config.yaml
model: "CTC audio transcriber"
dataset: "short made-up English sentences, spoken by a formant synthesiser in many voices"
train_examples: 26041
input: "waveform_16khz"
tokenizer: "char"
vocab_size: 30
arch: "crnn"
norm: "groupnorm"
activation: "prelu"
weight_standardization: true
depths: [1, 1, 2, 1]
kernel_size: 3
wave_channels: 96
wave_strides: [5, 4, 4, 2]
widths: [128, 160, 192, 240]
rnn_width: 192
rnn: "lstm"
bidirectional: true
rnn_residual: false
rnn_layers: 4
optimizer: "soap"
beta2: 0.99
lr: 0.0013
beta1: 0.95
shampoo_beta: 0.99
eps: 1e-08
precondition_frequency: 10
max_precond_dim: 1024
merge_dims: false
one_sided: false
adamw_lr_other_params: 0.002
steps: 3300
batch_size: 64
epochs: 8.1
lr_schedule: "cosine"
final_lr_fraction: 0
warmup_steps: 90
weight_decay: 0.4
adamw_weight_decay_other_params: 0.05
Rows from block 4 of a small CTC audio transcriber, named by matrix and row number. Each number is 500 + 50 x the weight over its row's rms, rounded and kept within 0 to 999. All counts start at 0. Numbers have three digits each.
After each channel's rows are labels from the 100 clips, of 14976, where the channel reaches its highest value: "strongest on" is what is common among them; "peak on" is the class under the peak. Only what is clearly more common there than usual is listed. The data: short made-up English sentences, spoken by a formant synthesiser in many voices. In brackets: how many of the 100.
# conv: width-3 conv (model.blocks.4.conv.weight, 240x192x3, standardized in use, each kernel summed), inputs 96-143

conv.230:528486505557497442579502469497551562562554434489591466544456443567505385510515502511532453510548552487490432649431528437493475468410567474553582
strongest on: /ŋ/ (32); number of words: 3 (28); "sang" (26)
peak on: /æ/ (49); /aɪ/ (28)

conv.41:519379470488505491535554482372540507461460546504509527436569535502608476466554442470492463602525493522412523397548602432429454523644618568451460
strongest on: "not" (27)
peak on: /t/ (89)

conv.94:511566495447514398522496518420549511534551489547582546590452490437464570589447499416530459489456499458465437531432499458428517558509563591525508
strongest on: number of words: 4 (74); "is" (32)
peak on: /z/ (29)

conv.175:469526471521407444459445576628559550535535507454556481536489592539403553547515562550497533580516488526674568549517523460524509541534428528505476
strongest on: /s/ (88); "works" (25)
peak on: /s/ (87)

conv.134:498424503526514406466562477518570594518533459480518445481475547395470517518556436440508529478561639434473418420538542508475522558517588554421506
strongest on: "take" (30); sentence kind: request (30); number of words: 3 (26)
peak on: /eɪ/ (26)

conv.154:482586539471604536483528512617438502471429464600462492568586414398497485532521506454518443525514442475470482445498507496556513507407461511502489
strongest on: voice: child-like voice (50); muffled (low-pass) (46)
peak on: /aɪ/ (39)

conv.143:550582545500473525443528501540490499469485482528494539463386521549619509519522423497534534493504481480366446483418545550445478533446560470510451
strongest on: "who" (30)
peak on: /t/ (25)

conv.156:551563424460455459500585482455565482533557425504622442440481436519515483543476535458525428549532491502463468503464461537480482562451495528421470
strongest on: /ʃ/ (43); number of words: 3 (28); "she" (26)
peak on: /ɪ/ (28)

conv.56:484485543544361483506413468559502482457575488565455543504467455514493428384642503519460518443469404462475434554450477460578513501413447545381489
strongest on: /u/ (51); "who" (43)
peak on: /d/ (27)

conv.31:465476505485578578544479453636495535430467468505506521591529525498522454521460585504507421577485492513489456582451495444533472477495560437536490
strongest on: /tʃ/ (45); /ʃ/ (45)
peak on: /aɪ/ (31)

conv.113:435434483439452515512450510514550461457474494531499487505519563470561417508481504550494502542524461530491567457455517635514435520506544475582554
strongest on: number of words: 3 (34)
peak on: /ɛ/ (38); /eɪ/ (28)

conv.203:500395494582471539489450545502507469529518491489423449561627543477465443451532490519465560576557493425449349529516386471482494501455542598463524
strongest on: "who" (30); number of words: 3 (25)
peak on: /æ/ (33); /ɛ/ (29)

conv.136:439583512492505550511496446529553537551487461471541547545535504465474462502486533472509536470486524442458519491416431493560469483442491486516506
strongest on: /æ/ (68); number of words: 4 (64); "that" (52)
peak on: /æ/ (61)

conv.235:500456642534444513501546509568572450517542541494509434511512594488510532619573438483535539437483475478496507481453561542580570525493567402520472
strongest on: "who" (34)
peak on: /t/ (53)

conv.103:522420466539636437460484499546462527521537441540394498488528487539512525505530401528487512506500615508429477574473418601507492479508485459525453
strongest on: number of words: 3 (40); muffled (low-pass) (32)
peak on: /æ/ (41)

conv.216:444569426593524526487573481523602464570542460500445469490489486494433475455484556402533542580488609502564463473545596487527362518518496493508535
strongest on: /s/ (93); number of words: 4 (57); /ɔ/ (48); "who" (29)
peak on: /s/ (87)

conv.11:479390518553532487510411517467492499460476582439536375586570530535531418427504441477554521456440506550537394525456513530465596451440500496508521
strongest on: /eɪ/ (67); sentence kind: request (39); "take" (30); number of words: 3 (30)
peak on: /eɪ/ (63)

conv.145:514540528558533504504498496472434505451537459542469518553416603549406490418453510525458545549476530448523510539358483532528550581555507497528487
strongest on: /aɪ/ (73)
peak on: /aɪ/ (72)

conv.195:339429490396423445508445587518483427468573571563412465521536473499527495520590535526516545486502465537525572523512473565441533501559471525543514
strongest on: /æ/ (68); number of words: 3 (30); "he" (27)
peak on: /æ/ (63)

conv.200:487451455479646567504551422467383410436533503639584570460508442541483460581559537449463540495530452494513506486542494474514465441567471465501449
strongest on: /æ/ (82); number of words: 4 (57); "that" (40)
peak on: /t/ (49)

conv.139:505426451506443508531536508456466400423485527500547492426510496507539509513495509443496492444498585531489378468460490531541482518444414489446568
strongest on: /k/ (81); /ʊ/ (25)
peak on: /ð/ (36)

conv.93:489431410506546575488551492497492513512521588544580518511451504402496455560471534514480402524518530472569643478520451540477469422465465504558562
strongest on: number of words: 3 (37)
peak on: /ɛ/ (47); /æ/ (29)

conv.213:514486504533507493550483568554545467487537401578561463523490497526477550599520532492454534562464564453537445545497445444447487489530486467467383
strongest on: muffled (low-pass) (53)
peak on: /ɑ/ (31)

conv.186:503546488469585536521486494509464464459467508460524451536519454419437530529488601431537516496434482511558533490558524416525406499486473642544464
strongest on: sentence kind: request (33)
peak on: /k/ (44)

conv.192:463448500472505477385445532534490513538443487475430463531458443522529463528606491488498536541508450372497447591488540532530422610486577418497529
strongest on: /k/ (72); /u/ (57); "who" (43); /ʊ/ (41)
peak on: /k/ (64)

conv.223:530475483482529531438507494503606584570416473533489480532441521427473526489538550584474491498575501467505479522462444607437564425531517582466493
strongest on: voice: child-like voice (55); "who" (30); number of words: 3 (30)
peak on: /eɪ/ (49); /ɛ/ (32)

conv.135:538462465505466586537475585510472558452514514473622486530498518475492541521461513562556488589498429468409520540529417490432584506512553542401556
strongest on: /aɪ/ (83); /m/ (63); number of words: 4 (57); "my" (55)
peak on: /aɪ/ (81)

conv.30:579503433479513497524471482463511457475521535604536448499407418447513451607460461427476441554432566425478531439529588534487491459504462561484424
strongest on: /aɪ/ (74); /m/ (71); reverberation (54); "my" (50)
peak on: /aɪ/ (71)

conv.33:488466514487558487549495391514511405486558509597515446500529531466413536401450442498568515567454540542505437419549470513435445455552552466437554
strongest on: /æ/ (63); number of words: 4 (61); sentence kind: question (52); "that" (43)
peak on: /t/ (94)

conv.110:470458489489543623483483538408520492529536510484477496503418518487461471554566540553484598551463501575539529375532505517520496472502475427516517
strongest on: /u/ (54); sentence kind: question (50); "who" (48)
peak on: /s/ (57); /z/ (29)

conv.68:552416476446457475310498457532551551522466523502412522563497394490486418587519466457536455428443492549400638445510536497533445516540483458476456
strongest on: number of words: 3 (31)
peak on: /æ/ (33); /ɛ/ (27)

conv.77:435496562536544398439462460480473493567485491555505588444457469464563493436517461416568434470527469450577531462488495504545557503386535444513466
strongest on: sentence kind: request (42)
peak on: /aɪ/ (32)

conv.164:481498440449518526561581481491482556526408505469549448542557511501556580436490483491477436559424454468496427530496449498583432428420478472622416
strongest on: /aɪ/ (71); /m/ (66); "my" (51); muffled (low-pass) (44)
peak on: /aɪ/ (68)

conv.81:585477495491543462522513493481427554428586522456488397457520526505499497497507490430520479494474490520479459411537469565478501438497373433515553
strongest on: number of words: 4 (64)
peak on: /æ/ (36); /ɛ/ (30)

conv.92:433623596407553468536464509497466531469460498531497435480404469526433537441462456513446521547477513556475484592467543459482488464534587540527558
strongest on: /aɪ/ (70); number of words: 4 (63); /m/ (61); "my" (50)
peak on: /aɪ/ (64); /aʊ/ (31)

conv.60:483527493500436554471472479598482431507552452551505492614493499518550535573565494531593536522520471502468551512528502571454542554559523391513561
strongest on: reverberation (62)
peak on: /ɛ/ (29); /eɪ/ (26)

conv.96:561440489530518501529558533430554518545584529465538507487456510479519488530517492418507522501517618541408482553467502500487503501502472474588580
strongest on: /ŋ/ (38); "sang" (29)
peak on: /æ/ (29)

conv.127:419449523518553523480554508503557466485507554592540526542639504464498355460433584530515405527487516525510525470506545598550479473445530496487408
strongest on: sentence kind: request (33); "me" (29)
peak on: /oʊ/ (30); /aʊ/ (25)

conv.6:480484503542449483429483597505540578530549410537457475541463543607575436490435475524482427487511482461468588549394415476556433489485589617518511
strongest on: /u/ (72); "who" (52); /ʊ/ (38); "pushed" (29)
peak on: /ʃ/ (40)

conv.180:529531479507511532466513472546458543481581535438543560511588466509480482534550587487489588563538608439526454541607510477631597465518507565552602
strongest on: /ʃ/ (78); sentence kind: request (46); "show" (32); "shoe" (25)
peak on: /ʃ/ (78)

conv.34:539519492348584482457532523460512437350554489530592463543454472521550545421486503502505515444497487538495523448479505480540563427522600426485495
strongest on: /aɪ/ (75); number of words: 4 (58); "my" (44)
peak on: /aɪ/ (57)

conv.13:599485426536465501559601471455528484529534611531488513558554488493494589499581467487449471538506492425440651576468521455490428495405600496485407
strongest on: muffled (low-pass) (36); "who" (32)
peak on: /aɪ/ (36)

conv.63:410522451488489514479531468502497443523475453405508532529420538419516384478475499566602514520432562454469489456548555535484418449469396506553592
strongest on: /k/ (66); "who" (29)
peak on: /s/ (53)

conv.17:422506507578527507483516538558500564555548464516527546493518462416549478420521566503463501508388555371451575612411518482513501512575477557520502
strongest on: /u/ (59); number of words: 4 (57); sentence kind: question (55); "who" (43)
peak on: /t/ (59)

conv.66:453394530432487518547401409529475490445425523352387490554409485473545500426513503576569449616418507548488451509570443540513481530508535494463483
strongest on: /tʃ/ (40); sentence kind: request (34); "me" (33); "show" (30)
peak on: /oʊ/ (31)

conv.104:507461454513491469601543524466596498557534518520579630479480551500492579547507546541557536494542467492498446481479513495446477491405494392514515
strongest on: reverberation (62); "who" (32)
peak on: /t/ (54)

conv.188:498457495598475528555530509564528521483501539522549520518569532490501521545531395444446429581481430425510510549433426608508459540373566454495468
strongest on: /eɪ/ (86)
peak on: /eɪ/ (84)

conv.202:410434581563487423527486574573509505471476497470488575491567468508487523605581583482515561494503537505507426587527528509499479498433494528502578
strongest on: /s/ (89); /ɔ/ (46); "who" (39)
peak on: /s/ (78)